python train.py --arch="resnet" --model="image classifier" --dataset="numbers of one to four digits printed on busy colour backdrops" --train_examples=147500 --image_size=48 --crop_scale_min=1 --horizontal_flip=false --translate=0.06 --targets=["ink"] --num_classes=12 --norm="groupnorm" --activation="silu" --weight_standardization=true --depths=[2, 4, 4] --kernel_size=3 --stem="single" --avg_pool_shortcut=false --widths=[80, 128, 240] --mixing="mixup" --label_smoothing=0.05 --loss="cross_entropy" --init="trunc_normal_002" --residual_init="scaled_by_depth" --optimizer="adamw" --lr=0.0038 --beta1=0.9 --beta2=0.999 --eps=1e-06 --ema_decay=0.99 --steps=33200 --batch_size=512 --epochs=115.2 --lr_schedule="cosine" --final_lr_fraction=0.05 --warmup_steps=990 --weight_decay=0.04
Rows from block 7 of a small image classifier, named by matrix and row number. Rows with one number belong to one channel. Each number is 500 + 50 x the weight over its row's rms, rounded and kept within 0 to 999. All counts start at 0. Numbers have three digits each. After the name is the row's rms in percent of the matrix's.
Before each channel's rows are labels from the 100 images, of 14848, where the channel reaches its highest value: "responds to" is what is common among them. Only what is clearly more common there than usual is listed. The data: numbers of one to four digits printed on busy colour backdrops.
# convs0: first 3x3 conv (model.blocks.7.convs.0.weight, 240x240x3x3, standardized in use, each kernel summed), inputs 0-239
# convs1: second 3x3 conv (model.blocks.7.convs.1.weight, 240x240x3x3, standardized in use, transposed, each kernel summed), outputs 0-239

responds to: black ink; green ink
convs0.110 072:590545542572477498459557527485484503463550426436453457683413565447430616532461642583462466462552464497476481490479499465469488513497457485430510463503436535476494453459648512449473514498467523484481498514502514504508485507528469489521559477416425494519483499468484446479549478451458470547495519465556498456446647532498510527613496418490475504459472463447486540498482570577541485511491588440488503483426499514491576520452581586495430512463466489474527470445546475488453448444530518488518521494557482541563488508601360398481463423467485558608526464504516464535528441452452532458434531444469548366501485498540637488488440539534567543451538535566550553486504419386465439513582443439503478445498463574448486517512496452438461
convs1.110 049:406468456490520537591522510461463470587465545566578574386524394566429416532561379414621416500502430472474470493517465473444449464649483411482488550517533482502472517461523485444443496507497457487498515523480490457519501550490482604499609459496488563506429568459454515464463457578541548558500401534449430511412410367449573521476428496526468500514526532557464445504530497492506482459489469509454501589532497507470451497497519498468548512487606477466448518473408622455428502437523547435500467542457437440603511476482602474465511447564454476440468475531483576480463480376500458557395366563537440545446560505497452455509432505596448493534543487510481511462482476543514511504485490524498525501484510493545533441553511518494512

responds to: black ink
convs0.231 131:542524501488513481396541556566481546514522493501503523485520539400511493544546513473516518510529519455531504545458506515490524541495514550524528510504400444520513521520600499550499547482522542515507507510522485512482542510509443504486528496426399289464486550508410472407513477553474522462463541463499574454427516535420489456483491483492515480486528479460472630471477462463524516516535427531488514518528437468560505393469464451481471561392514508322465553569478521540550511470491488528562474467538574529542458461529299461553547378500467586495494463493531527563469521477470548600546575534437485398465561562424462378518455429583590551477522431475387586459531556489500512489612512563489543499538512473451516494528533501492601
convs1.231 183:443576536554617631428520536365575446559572571565373562564507466484584440414529489499314560489483514541487480487504511488508513497486498509420496455536511440507439478505542538519538546495447488524450505521499488525501508488517535486461490558435491429549497658514477577532481560500457492586514430438476503602532493450523580442445510612514447448511436446493521502484523487516457465498510534506502475492498514536492479503514521497467533467539493546527486470511520435507545493544472468463520522473477497630451637603610443436567396513505350512427507502444487447520481479530479502428556533433477598465551527418505553524421592394471588431442513583467461484487506504546487500507523431476502483519520511505512498498464464523503533

responds to: purple ink
convs0.207 085:463488517505553472551535510643491473487471497579559553478445534546480588655453394506526344476430416505532546436479479527488490527548474425470439510567610518526444518493489559479509506497502496521409509431522525539497455500558490511481487482485473474517464480495557498526504588442482507525518541514483475495428509498525505451442536522558450525437429491522550455557448522571558501509471479399483518517449490482546487573484470502482494485475491530591471422500633427474490507355507545525483553530455506405461578476480468569496480521516450470506349524530308460455505574469543396567559403496455468540435498473441483489500487503546451459467479494508612374569404555438557587477469527482444456448516506557478522500516482509516466
convs1.207 089:520506520475504452458545493520498521503497515586594639489650483443428600555539401424575445533428486493513553514514493529468479491593490479569500478541564454502502595488469549467479487514597460473425597554515507496526510446495516509485477480598487551500543499495386509545511441553537588542547489507459481431555445476528511502552488495620498541487493515505470479522560511466500525454496487528504507510482490567492481517559603433434533549551540465512520475473626584498414452438547561495558486552491557374415432508477578587411602565605470522564609490685463616472491457490558510566419470554486498491510542524476470489450505486472488524563477449416567547529492487500584528517489502484481468491461507446479463491560491475543464

responds to: orange ink; on a plate; length: one
convs0.56 143:561532448536474472481569513479491544396485505482501481500522541491530496510485538545549449524577569512510474543452542518546499487541507494518452519606497494487500547509537466524497546317411532599482492441548476512368414419575565556599504510583526460467464556467478575595519504486493503553488546510506491501503485529482511384493520525506535526470574576474546493479336461421394597488508426476602567466471524512545474521499478518525508507485529518506557532556496527511513523504479463523462559549524551528517441398497459443503539515513497536540470511466479543521509468528463460522515431495532522464516405439505570492510485399437531470364497507452465454562444449490571524426426333545521565402555509647408483449435555575528528
convs1.56 139:607474474525437464554435454580458550494488467541520479520470482498456483498487484489496521447510523455498436482501555456525507500541479542464502482478511540524536520474486440509473488478507567467512436513464453512532535515504569551358509552517460481494513476564482557479506506502490508516491552467509470506524495476446548524462559502452513504542480513537509505560371568342534580520595580548456587455559602493523545484439477484519523437486499497488451415538406457509615438573517528572431558556545455469550534513485530480451514548457530460515547494475466519499507420494619467459498497501457474520520441484476532513536486501578469498431507515454506470487472459606840463508530450394525509540597446596452518504414520537422566

responds to: green ink
convs0.176 074:457506488472488560465534502456513488477423490481480447619454493533447712493475474475509523484427517468491515513450514436461538484527517510583528448435524571522462501503507457493474491551531509458504507451485510500517496533508483492525446562512564517476492443536572498456449471467506542453541481568458505386546484529507445542662453465490462511535504484457461488530581409423489471465506462543432453621446467517466459633484519462508421555487495502481515548565559553517472637432471423467499473536466508471462511446499544505500498438570500592506442475667454433491551421411509536543482495535529529444504610384610600527469524477388483414558472472453632588453482548471450462496519522597485499475479452535483548478489467441506490
convs1.176 043:498493569485431434487555604689367646461434552547519483453512534375366443520495458509580452433499452439480491460491513476489461499625458466574482532555539540494479492496476528506497491492506444456591484481462511470491475571475575494425486470461454584451458497439466565531487467465462486499498446545525415444397454429480427489434564462456436392500486513475448455543572487492507476502484513516467519506509524504455581490435455460489548495495523506511434522419406446482449486440464452490445420525541399364541470472432572522438510531482493486529467478552499454480424541439465501510478532509425456446449569493480454413386436519532490503511494433445499498463514475589478457480510474574477511485545480589532464491392551513544492

responds to: grey ink
convs0.161 071:491469533483531531651456474570490466565496507528530488351507509597486559442467649562543499443416383482490565471525419518460517512494550565563503441510479520465500513486410507469497512529672433490482528438519508514497465499593483492501607508458507437508484469456558448517444519466392500482525488576442502480391486566456510585471450468460513497564457608485524381498488535634540523486473471437569530470525536474500441492484448524553491493545514464449479522473510474511492550456494478542441581609360472514404551540510546508447472535480562383556477474524496522529488507576473512463529410531472452515521502485418468540501469544463484563464469530534394415575428513535514471608467536490460463448490465563487493463508457535500547
convs1.161 081:485484487449447482521470468541472506427498448563524599530628575346417593475487403452519446498553476482486509475525545493464476500490509514469522364573442534551555527471498586509456477516575539479322562526470530502522473503494467518484413483613436573527494559458474465493501521543531555468490452533492414394516428431602501382605465486422482503535528460528494512498449513466485519461501497512502506510469508527468428491516523482452540458496539536495472463504446484549413507423502517572519482530558492381513487527488453503452515564498598489533595497620578506502422433474570507543487483582456501456496469521460473483464508480441514552450554495406344574474529535514522539602457549381498503493503498498426417477571526492509491

responds to: green ink
convs0.129 106:484510465499543465449488512526495501546599524505486506448501519486493490502469549508490523475504468460632499540505513488470483519527500514515403440423461445486424467595405468413548516561512500457489492518489547449578493526464504509515457494524522514491541494542490538526476480450423562432560500462456488499509451547534534526503512515488526487513516484495545490699490481512565466530444467381417470267461438471507530531516491555504484512492505495564475526553570518454446536501382518477518601509665500490497515513539476460476511492466477507508511497463553519476592509494493508521494543505472546495514491524478523467524527497439551482462586529507490511474498590479465467478535507469413371413481565301619432461594514517701446
convs1.129 105:451511491505493540500508535456506499492488486480472444441437504541442548494458530553491537479482504536457469530526451486468454506609457367460489455633555495429394528454460556576525464488436479571545406523523497520480512447521453414528473473579501553471486480459509466571588572484443572449446371471527457618536523499513471516479550519552483476509485510495514464511483552442443561531552573464455525349479534520411508529476529466508524525532480493536511493548469480466517526525518530537513553443548433434530553580465544489439526490439528528521486471449476512512625559528568476431527381469601500473511524414547521500595486444489491435509471497472497514550482477537527516501493471447391443533498533493488465422426463494796521

responds to: teal ink
convs0.19 074:614488495542467515496441491488520458499408465487467481508512473500467455461472486478458527477587543467386514510572526484493518493490479476544596543530601579619584553442556519510421482474496465539488473528461462486442424524513566522508491463517509528549473479564506564578624595562589431545513582531529510473565507381455517562521475423472483479503465509467485500270456502485469481465454556509473470483449624470494490444530518502527505497459520485539519496477421499480515405506491453589526420514405489509497549489534433490531547474500513487497476496460546472677448491499492528494508405497495425501472537425552612487524493501461497432520428499528525478521507444533476454487534485459648567584508497539406495454568491536354513
convs1.19 070:479475493482495531455534538495548451524481428496483468435533453428552592533498564582508459519549432467514568493449495509534582475436521613482514522518486517546535502476450499477463568501548482528411476504528504574507442458547500512520492442466556481514548471428571482476451511582468393496418554475471562420424497542394462528557399442491504560511550541533509488473452498544509487505511481485523496533512507413485497509469468566542470479428546406447486436485541504547541535535490533327488496561465507539495503537532467503540507573576545491513567492486479370521479532513498523536568456506498464491513609559498508504448474540481497455472397499542467499542505506449500632525481514531742521531504512467552464528457492496233519

responds to: green ink; on a plate; teal ink
convs0.228 092:582467543476492493591458573455491497487521512452436515478527556414516380432475569569494595514543460395445468510484463514526495473425482521479505520528535454537531534501523502534494531467491474520517478629482443449460416456520514488585468468475552507547486513474479517577526523472537474486583450486543497537591466489525493543465496442491497494479395436464498542476471427493476502449505521551482500492513470482465545440537515474492503494504525539537453445506478531441483479551391481557541495525483511548526392549636501467513492540346506523464573464342670519580423460569431574482505432463480455573511520485464594456483488479371578485448507485499421601512564530571520450518564521484536518566525419463554453483693556507518498
convs1.228 102:497523452524517598453551482407603422460520389448459439509509491474562527461489512604454452504504426490563541540462476522536517513483412550480481463496469484523480438481469541509516570511442511523382435588515500506483450496518488474507458527476539486544505519474500485474474500571446421407536424423515559545501499617489524517510472450496516558585433469483531517512423524555472507478491525512492542477460543449472448498460458523511462445448429484486470413526421524517555514574558571475418571464469505541494515508549431499579434512391533481465521513468475451497453477465506533449559463511569491510526549484552518523477453458341503439359512532536498476472527524481458478508543498499675513379569319541374444601427455525593514

responds to: orange ink
convs0.18 107:539481422453537467455604506478494516498497540485522502471516540476554475431552591498505556500562506485464465480554653516468447505460451470547604496514453485494502524499505526541448411484496488534432493395513590509533452554463425485542475495535651478506511482570424494465525462486497502537467585408558468539418511462472495345508570404531537467451532506530565509465354488412548524506521470500535528590535503456534500482526443512481565505521481513370569512569408501440471537542510461518480528416638522533476470453468467481450513502482511464453530499495518543405491488531532474543463482522691578511486468383587483543486492461500481475524467441458459553537478505525418581489438447470531554503398557520467615479471533488445554
convs1.18 118:468512493477468539493516451452512442577484467402433409524535455446579446457544583552543490508519438474536525538488511508492534512456518524553550451491457503530516490551502572562530519500483449587537482474440505378509459513482466509552546456455533456509483523535551444412459396566517491531505516555510484439476509500526532511335508421451548533603538420546502499546503494444489542525537532420526497493520528478567506504475475482456457504471496462494481449503572538452421508449500500467411471496483501602512447451552346460577408523585519513434463537456577382529500483445348541601540602600583467524476485514515531498510460527513446504439405505481381538586525495516511597518597471498445493441457483547475607571537542459419414

responds to: purple ink
convs0.236 150:517499473494481472352523512492522512498501501466468535450524426509512436480489534482490500494490529555509463520449572556508487554602451507527495457524444539454564476529516492535501514446421545484495487547481412479500499442480479547520431500507480542477565499501465518477568536455482521610523658405605497598368533518488557484400663541526589543531627534484528563503435469454415477473512459413494491412482535485622572485493511530527456503516477561457489500546441447471541485492490501606548583420503547512454567586618454583578542344508451514517486519543513533463554544438480487508516518502484493353478492378473504485520510518454560552454498508500468521475503483499494482499497432454582533539440522390489406488472508453550474
convs1.236 202:513519525452458475500453531522547516463478484519510420516437482456548476499521550575487522515452529463527536523438460557603514539428488518501481488491481513487515503502496445523485500550436436544509454465553534437508479516497509423485488594494457438554454516511482486484530543411399434431448467391633542599448588539541523571459253473533548527507502576520528616487535478462515527482481518437461451512535486544453396500385478490535561411525553615569471561494394460481616398580551560475521511397489568592437498402543554535578522449449579514527431534463538478528454454562517544526547508522564470484534576411518530497487493406492451512501480512445493506520528470517515525458560453539521529537537514520494534513432502554436533

responds to: purple ink
convs0.136 095:565580507583499469511426523544484506497490519655528585565416543552500388582482498539524465410528511551486506464542590451474439591532445464411528490508536521617446543467493546478451451623562491532520482435441534420491537541370483475419495469493453558497493453483462526504578499535498441552439550513481497477512482452555470637365517597482453511461497520510540450505549515486488459497443539513456494484411507456530555468521565499541517510484489520552439496500581493345484505449513545492558504491579531467471456488546582493470435561530424548434446545421467479411489518533497489456470493433393454522470457456441550464530511469449509487447499537567565466555546510544414363444521565477524484536496443538492424488452487578544472
convs1.136 114:531510576455497450446594549494519543451467548547540561372562543509393582527494468461533532516471459638461534484459491539543539500431597485457529519546524475490528584494541553448471571461515502571506546453521459541471587429498471502637504458529551419501598507481489469575492498495550520510484506615496485484484448409553475584574420569555480468494534464471495476455564482525469472509461506480534461489487450575546522516533590413386526615555557453467471513508624479449537573529477449465571477526468545508514488490528493528548497550480499599517658466588476538469496403502502483503488496473547558522531366481481527535550555477474572482466472575480553513618467473489498599521461471460428497576427567429506560471550478458523494

responds to: on a plate; length: one; orange ink; pink ink
convs0.33 118:547536599569397509530447492514498508469552414437454492542450543450464491537453505582516467438488470497505471507432393488528507453498497536509512458510523477530406464490518480451510504497563528475505511545491434496480572460551587520439541508430547466515489478495485471516561451421493485572496495504526507456488573478512517613457413493516460501526580495495486451556484512561474468521505573547561470455505496542597579499529609476450395512489500475528418458456468450515512436442465487529466474527428490482493469379580459412528412465613524560530437458508474440632536478447488573441445472474497515462437593435498585514501482521643516560456552484556527631504541392426529352469583536474517511454657498548443468501462465569459476
convs1.33 120:501480521534494520470574537491517495496450531555509539430507509514441463508454416462511444511515566565502493434540483487422481479474541495477480534550499514465514509467539488477455546458555498539544478493480468489476561507473597510518521467550542549470564493459492551527430532551455380514514518544515498577456528473573412603649525507551348339397360637470448422490463472502495426512451500506544474577499528485498528487467459500513530484504531549488492546485473428523562454503447436554553485548579545506590485435516542490511497480470466614501508448447435539451484515441529439455481408478575426502484508486534482430609439526634429546665521457473544552468464442503493486480440495399527487438584404582453526532535506474453500

responds to: orange ink; purple ink; pink ink
convs0.173 089:572520528591584400544594563537445518563579498496469521585444490602446711486445472477452480469514532484435525460477415464468506521488522467489480549510575399529497540460571533461493450511525509523489485456490527476572520572444485476556562391436510536504478511449432467509497462513475485506506481545531507437489488531499558544604456501451459480471430510475485478469413550591479531519452528445547542452481522449523433461429468582528423523458438519470510522427571489478495424449508540447568513519508507468501534444487500468530501422406591500531389519655466465421454524405513509524487494481504574488530404488567545556516532487499493500439489529563597446565443444409562487415568488370503439434482477560459525521495480421465500
convs1.173 065:475434483535463513682470585550437546520464506550585578456519520577350454514512420399612464497484444483477448519510502492449424463582503417463471475521503498472505519400613490416353450500536424466440491497486508510528521490494586603421572534538433387464480476503589549501511555465551545464441478553505442480479469480464538489450418526561480513514499446507545505490469515503491542436512489521545513515503477541456377514526540506455587484531554564524490486485435499451465488465472511473536498439537420408516533558432569497476524538519440425497493486549555463506545592532474509495488522496557509503512280549491462497607470505460503467454390482531491509516518537541521528554513516458402514467511483547513476544573514478546484

responds to: on a plate; grey ink
convs0.174 078:543525490589569439509601567500464509534554480485451498618433487624439615445438482468451493453474541477455507472475480417459498525495509475552475521472596453541469546473606505480475446541544499519533474418470571470585543596398491482561491438471571581484475473483489487497510430488482503488539481563539495410496467534524543531613452486437456497508453467460458490506519485512466523502479497487486507583469480468534434504419426596532405549462439509449519508496544514486484547412486508430566505502511506455476542427482555466502499395456550566497353528644453453421436509389504547536470557480549584499529419433624576549520549475455477465499464491533604507510462474415530449426562541474491438447490467569459520507477467384473492
convs1.174 053:509471536526422508654510633600407609478449516565581586454572469528381415509563451399657516483534453483511463507482484502480460494522513471491513465568470516511494510483512528493432479470560371513564464485469481487495518499494610583427566538468449331463509481497637557501509559386512519447500468574513484505462455519475509486439454527470481456550451503500533505525503498516498516468523533503580516489518513539502444486477482526519580467528555560544475503485434451495492562481456450458479454502520462382468492583443498507486471553560440429515513510484528412515518577515376517533510582500537541503491315560538482559542482522493537467436431489529432518534525524593465517591520496483447550464522502540548487516555507499528500

responds to: grey ink
convs0.147 064:453588596489504564507410482504492466524531487584521523420501481575483531445502569488488540497500528540514553520413475492434523497513546532557508472511412501437532454492404483469538406464576515547524554592512342515473582442529445498478572503497510451520477447493544444525431481441432534445563480599426484471509490513452532613625405488474468431528522567515520422558513519522513497496467470487425550467473546541436486444427473512500496455491483477460489582456349496452475514466421558508577476515428463492589510533486558454492415505572484445484541463473553466540513570469545506413472466507516453468404495539488427597489491599605407558478563489547507570553498497475497365448646492477479504532572457470547547532504490507563513
convs1.147 063:407488511502434453485456536550382545501454553545520505400528494478433571509504457462524574515497546533471458446583548507443464507443492440553493519525542521494525582439567468468432490483522559499485549552476476477473527542489488521436504440570419494466506533406500511573456449562516510488478425592518465421385490401470444433574512516477504445435434541491515514483498483467494466466475526527476493606472520509397514503463487448430551537491562541486442545433433493477442535445468474498604406448507513389471573546440562488430578428423532496524527420641526580459448532445560450495485468502491489485488424540518514490472480501422481507480487537434456518570482469539605583550499452385464532433591410685472499525558504484437479

responds to: black ink; length: one; blue ink
convs0.14 087:530472446494515462449495551469485504522515544459475487397535548477509545459532657625517621516526521437499460557540465510498514538460476523547540467488430453489545522507535500514479504493529499472485460464488539468528530529469412469493489452486446540476520485522454497514590449498519512459506470411528482487478464497498473479507560500471550505515457500481541481498468489507526503501481570546512504504531477453432536518498529535493445471500458483410480551489458562539503473507479514490542527510465487565535482588620427440411563407393507540485537485391584516557512461516446559598523606535371370508488496470304452397559417454549537540502514496485209543494536556519448515534579565478500491542499483502508526455517496553517597
convs1.14 091:502517525508550537482535474488577485563547504472436539533567507536633477456448446415426501501517513579496478520528538475498566520423468510375497458525460490505499457562530555544549499515474462532435505429576545552468539505527481429544495508459477563505462495462487473505508541473491512448537468333514499597555494534478608392508462589475477514544478418509523485510431491543478449488492485502520474554519482474504457474523491550542453458495448439493518479466475563575504550500527515393513473519436479621600510527559391408608373465409505536409551508398476498481474522481489481500461479450500463488469520470487482489437481489558465502412561567570223559557546565600453566536515533459510484480502510482508492471526440503529518

responds to: black ink
convs0.125 148:459449543385454526495507502499530455569464491539509538448464525473518494491488511531512474523451497488427528462454528510509499406499493519488491513535478492418515459472532527545484518501395487541450495504516495568508420498498483456515507491504502461521497472462482467478493534507442480550444553433527472526421538468489492384496630491524465483451540472474478509488570469486617506497539429531547509897639500532425521499477471402447542495511521479394494465578431453504470578487480530516486490492492495506503439504473443495425524512406451500526470452466510500476542470525499494494479424520555498500514504514515459448482489493504490514527391487444465546484486469508462607575443481484377497520489449599480617508449506538395529
convs1.125 150:460502505450528476534456435495459490511477558513499562543484438582561429477582484424472505489534487490513509505458479493543540504421568547490523467479473468504447473603471529534593361523551483481505619470486522475502494561499511588515533512440538456492467502570510531474524541538526546453694431563417446439569416506546598540479361495454622606518395446584518527494474458534505430540450495526572522531535500482505448499511470517543476531463560535464504460492592502556476521472479462514458468536490518538504491449510478480508490519502448480459503594479505443527484477553310512576530591537420497517442491563442430444492479532594511567498402484546488499501498505470496499459494506533412516481491495472523573493675546485370479

responds to: purple ink; red ink
convs0.27 069:521521436516447511511480488577482494548499408515471495523469468572448467485478523454445524528590593525426513458593593494482503490550480459494583583536619521636551591463569470465455482506445477505497463523465491494455458440551525518493537467550558466450392534571558613541557574621517461452593580493510485538558471422498511490512526507442471477490416518473453485371531577523557478516397488468439482451483600466427484420463498548540531467464527471549483467467414454504468446489534440545454475511385471525440543513521469490487461489437487452496482504453501480557466501461541447424505395523482418506483572543580501496527502477507466469505475460505589423495494472492556490472447495496582497530542521608319544444523465529358461
convs1.27 066:419476498539527518553481447507481454535484465504480449435439490553531548540520604591556480536559507494473576436477516516536584482422534632474491472487492489520529553474493443438425485525588520481453539478487540563545467519534508466607583409532579474504541482418536474472463504618530407455488586529440547402434515566481450517570364503527494505492580507530555489537411556445515547511555515457484494548520510439502588516531522549501454530463538438453537437479524528541521502495491503371530496562501498546438527516494477467519526552514567501510599516488482449537539550538412534548529489532477467511477571583509442471440441617548457472447422515531493487520467476431549608595439521465675485505463543433552475444603490440376474

responds to: teal ink; length: two
convs0.131 088:510501480540524479471489491520500480476528444473502477448498486469498527536529525528504464530514514513524499486632548543562522514518542469499468588506528548588551568503491525499537444496421535515483483524479578496512542570450537490566509472491542543490451513564503548538424540576599506460590494470464497559501512489434644441487560492528533588559458499537425489402518617479410550496399494353493491293458532480546509497520381552529490514467528517553548455452519483561533499540602459501473469501424492521499562495472391540498525500531481493489502490503484564537410521469515496505505551504406473490474458504450530470546498537393534485577550422518521462426511529465519526518504460588671481554358615399489412488548497452510398
convs1.131 075:445496507528472517522532536491486496442445476481520502426503526380440555497451507516538548505587485481508473470514581526508451506583433481512496519515505523511559533379486459409371532467487471562485432547476466536504495487497424427466513451556481541526485548453513426482476473471529460504354625429507533486405543480488473458442637464560436456506637475468533498500556539421531566477556474459437510521509513448498543512488476517501479454436527475457464486532417527389505545529541560532499506453474476461542536506494525485456516506483578469502487477490508501495557536478686502510482488524509487514544477503562531533383498502443471490480426503514513489529505498501569518518510500545783505557449582426560454444349488497491501

responds to: green ink; teal ink
convs0.30 099:527600523270453516444547580492505506490566428538546540490472567345501466542516575586561519553491505492485512469472569483468533412404507474403510486521435480514522522491525489496520523518360516482510484521485530482532529507535559459555467515474512471506518474478506455464477515501484524494489508499489486527455507459517611468508540491510507496419562503520463511546587476438440497432466502459424497510482459522555553523428518442481483484511487526450483482523473501500514545514488474423512481497510519554610488488462479490433554461559522576550532431485531526494523457531523491527453537522413477490497607502488728404525492458558619515555576426249503523466531565517434531556514527543458495453513448518489520490474513579458506
convs1.30 077:464541548497500594430505503441559493494458553457491440455476470404450563455491481517460402504508493465450513462465466471433481495465503430403477548504534453471468487545584462523529525475406460515488419468525479527500535485517495491482585457501481467499441594445436484496468442539488505529387443562480504525478524417556421465564431464462451374472623435441508518501446495475484524551480493510457525457506543549480568466455498416387563445542501589539450599475496556467429424429441416524450423527476470557619522470544451469517459507502469613459501532441449377498454424531416497526475517471578521464398511463475461453622510521455511534453419512433554448554474480447469542414511460627533499479469486393568484438438487474554478

responds to: on a plate; teal ink; red ink
convs0.213 093:524583538591512425501522481458435536480514479412497447545459570464499544503499526494549493485447500493480464562400533446518520485419483510526522508496552356569501549517553454501485517431537557484589557523526365508490575401487515570546460577545536350520538505577492493414557450506515508571494569508549478454381443522544526586566437439490503525489624453474466489486527452531496505521519471545534490495467489533604484507469523538518462525493534509449549489519482492538520528488432415486503482515533550500483462390458530462478537391627444614528508548492453495515482447467445531518468497487500498463546541377546630471535435281466542451504491454581491593495467483466461450419528499551511531551552488479496448527521527462534481
convs1.213 082:484483496569468484429517561548480527501506515500547557449516467380441498563488400503581499507516513512500478443490423471452538499552533529435497418553452517496474453567406543554563602468479441599636459421455469401491590476467517478554521514451598455519580554493421488483495442457522505459489420561563580433458506535471506555522538419483477425500502555476448411552498498485507508445481524478517491542512483479560466492457511515457517519470572444471451460440469517503487411479519529423507456553537493467449533409496539470495466472574462405539481520417506483521500457442548482522477488541594471473607533353586622569593491296462459400539490580464430549532516516526508510536470536553511544510532468578479485553452523511453491

responds to: purple ink
convs0.222 116:532485478698518433429478342468465527521430550467477494502469509599479511516527520451491514500539506471491460583430431467559488500482445526549544550504524481515472533495562514500497450339520564458611573498558381544517487509409504552478545506505426431476516549594435567472560521554549496466468555469542511500543533519593488540572466470524508538537479503533468502485476459526562480561499556580491542408534452533474367363555566528521522547468546457480497518553508494535522504524479509503476486480574519516495479473504465506506471466453504532525534628489537406511451479457477478502534549516524513454531486498474444492506497392600499403381410524639494514509470444409500539399506369467548538552429524478531505544527519497527474
convs1.222 129:591497543600528494420529505503573515439441528488559467443528537426531555559498523578553531515494501455514550552502426527492469509582435471580476563485556489472482540472461418491486688513461502440533427477502478478497460481498474406533446544525467470544630551498426437553495471500495482571482547477549506503418543486534432516504586476603501488435510508426494443502520492490472498510523516533496438384488493517590392522439485474482528479513545527533471539502513467504513494500488488593422492498540575485467498521508531554464552486561551522573512458485482456473496552470583476439411469429596503476586466375563623576609526446415486374503368505519559512515530525516493459464500511453596505533552495535433516572359495543458553

responds to: grey ink
convs0.35 092:473426502536552559627455462560496505582614436468456468542488443526478519482461463491472488453536451507569474468545432517491478542543532524518493466496605505570457546485522475475489518552613492451523496518488514489540483467559526531403621525491376538442466548438597541464478461477487485406492482532505517453508469562437524608482427506448497493601464528486514490526496596645575505538500536493528482476497478416529380414521488538483448498529503460529469470487581508502496515473482470513478516530451447486425511505519632528442428464440448430499460513508463484496485516429484489454515410476459462538532584676432416484501491592382474637447515444579532434486446508507573424556398545507484466520538492566495458465539470522495446
convs1.35 081:510457518505459431659542554618430566459414516535528578423526570478456484503458411458553448492517542487513457462487516496510462506533372524522528526528498501516507551463538485487464498512599490455431570529464531496524451524496547477512439531636568512512522437493516518528498544512540525501515533469495436442492456455579450451547423527509475470487482548477508515483417507544523508485484550518560507512472504518486416508547542496455500454504507508488516457504309496548471440485544564556537544469544496485457487481469449507466555434521547393508502505532532532528507574513536506476541485547504445485483345658401473448545447594563438609428508526560505534427536557542489466554498571338456531495554454620372470566535547512493540

responds to: purple ink
convs0.163 114:483569471515517446515512532528478502463450524531565455458509484523490449529566529486511530470514516508526475519514609445490445558499417450426600544458564528584521593504437415493468557556551511433493481471468518483527567437387505516397426505537489547482532418574479538512549475518456502512517509471528449514391504507548474483481583536469568532439569488506517415515551546500493495527456446496449496606433516406627525600372584533513493465469453540587520507491452479528474514502582417499457562477623478465475541471441545492421522449572349526447490517526374513394532514433476510526476537506462494518466424426446540521506506451560530483521448451502505471516459578518453504414482590542489459451580529571444462465370467613476478
convs1.163 114:496502527458500488419570576543483546501516550505498508380638481533466612502527528491520481511528596526520519449480501525471578496424593558537534467531485494490472550562519537516539557462572514604519453446476460591484544414498438504594517463490620376521542521534475437499486483535509503514577489608471509433458479505507476545619403496448490470544627549511503447514540510478531516533538464461517502452546490518602532507519492437450488528519498497504491589535600502556469553476455442586440494559480470438501485513506538465475481486630477551488490406564481486505487460460422501487516501569497550506517414490519577562562563523478533490593443510459441512554520508467506490579519532565502513509415605420545572370654542453501414

responds to: green ink; teal ink
convs0.217 100:568582501382471511443497532460492506474566467513532520509480485359511540517449433515553429515369518503495540484460496505443515416487502522486463501515473489543569540512468507484512464487481477474515502507526506521505490453562447564573478509487485371514548481487532480464501603538544519536525537463524454510553492487490581463567524546500432492484436472485465433539505541444396506458488541429425489475374528508557584534539471516524477532492547513528496532470541506465503481463492507474572466547419502474528577482546414488524588462434547511503415432455430537551496467569472577482484532475404488543523579347443713485542473498578544269541582550394526461454541495506506457518565461485490496473436467452557447518531491506569452
convs1.217 092:521534519453479544421482516486530531409531463502476442535534383431443593502511523536541430512447510412521554552435494506472517507510460455540525463501506536487525461468393493504460490513471492493402460545531545536472471434510433502573423501602475369515435490521507485419521429413492558452439549487517559467569476508323477421586466446437530504516516519473515547485463508463462537483468464552436562518454547475509568515472501486461479475462483435490477468489517537512495546491483506409493520542410463435495545513449542519441534566479535428521525492560462459489482396509429486523480452511575531564475611463610472547517502417375548370510605435400541454499480466497499504475493487599519499533393537340551467435533476483614478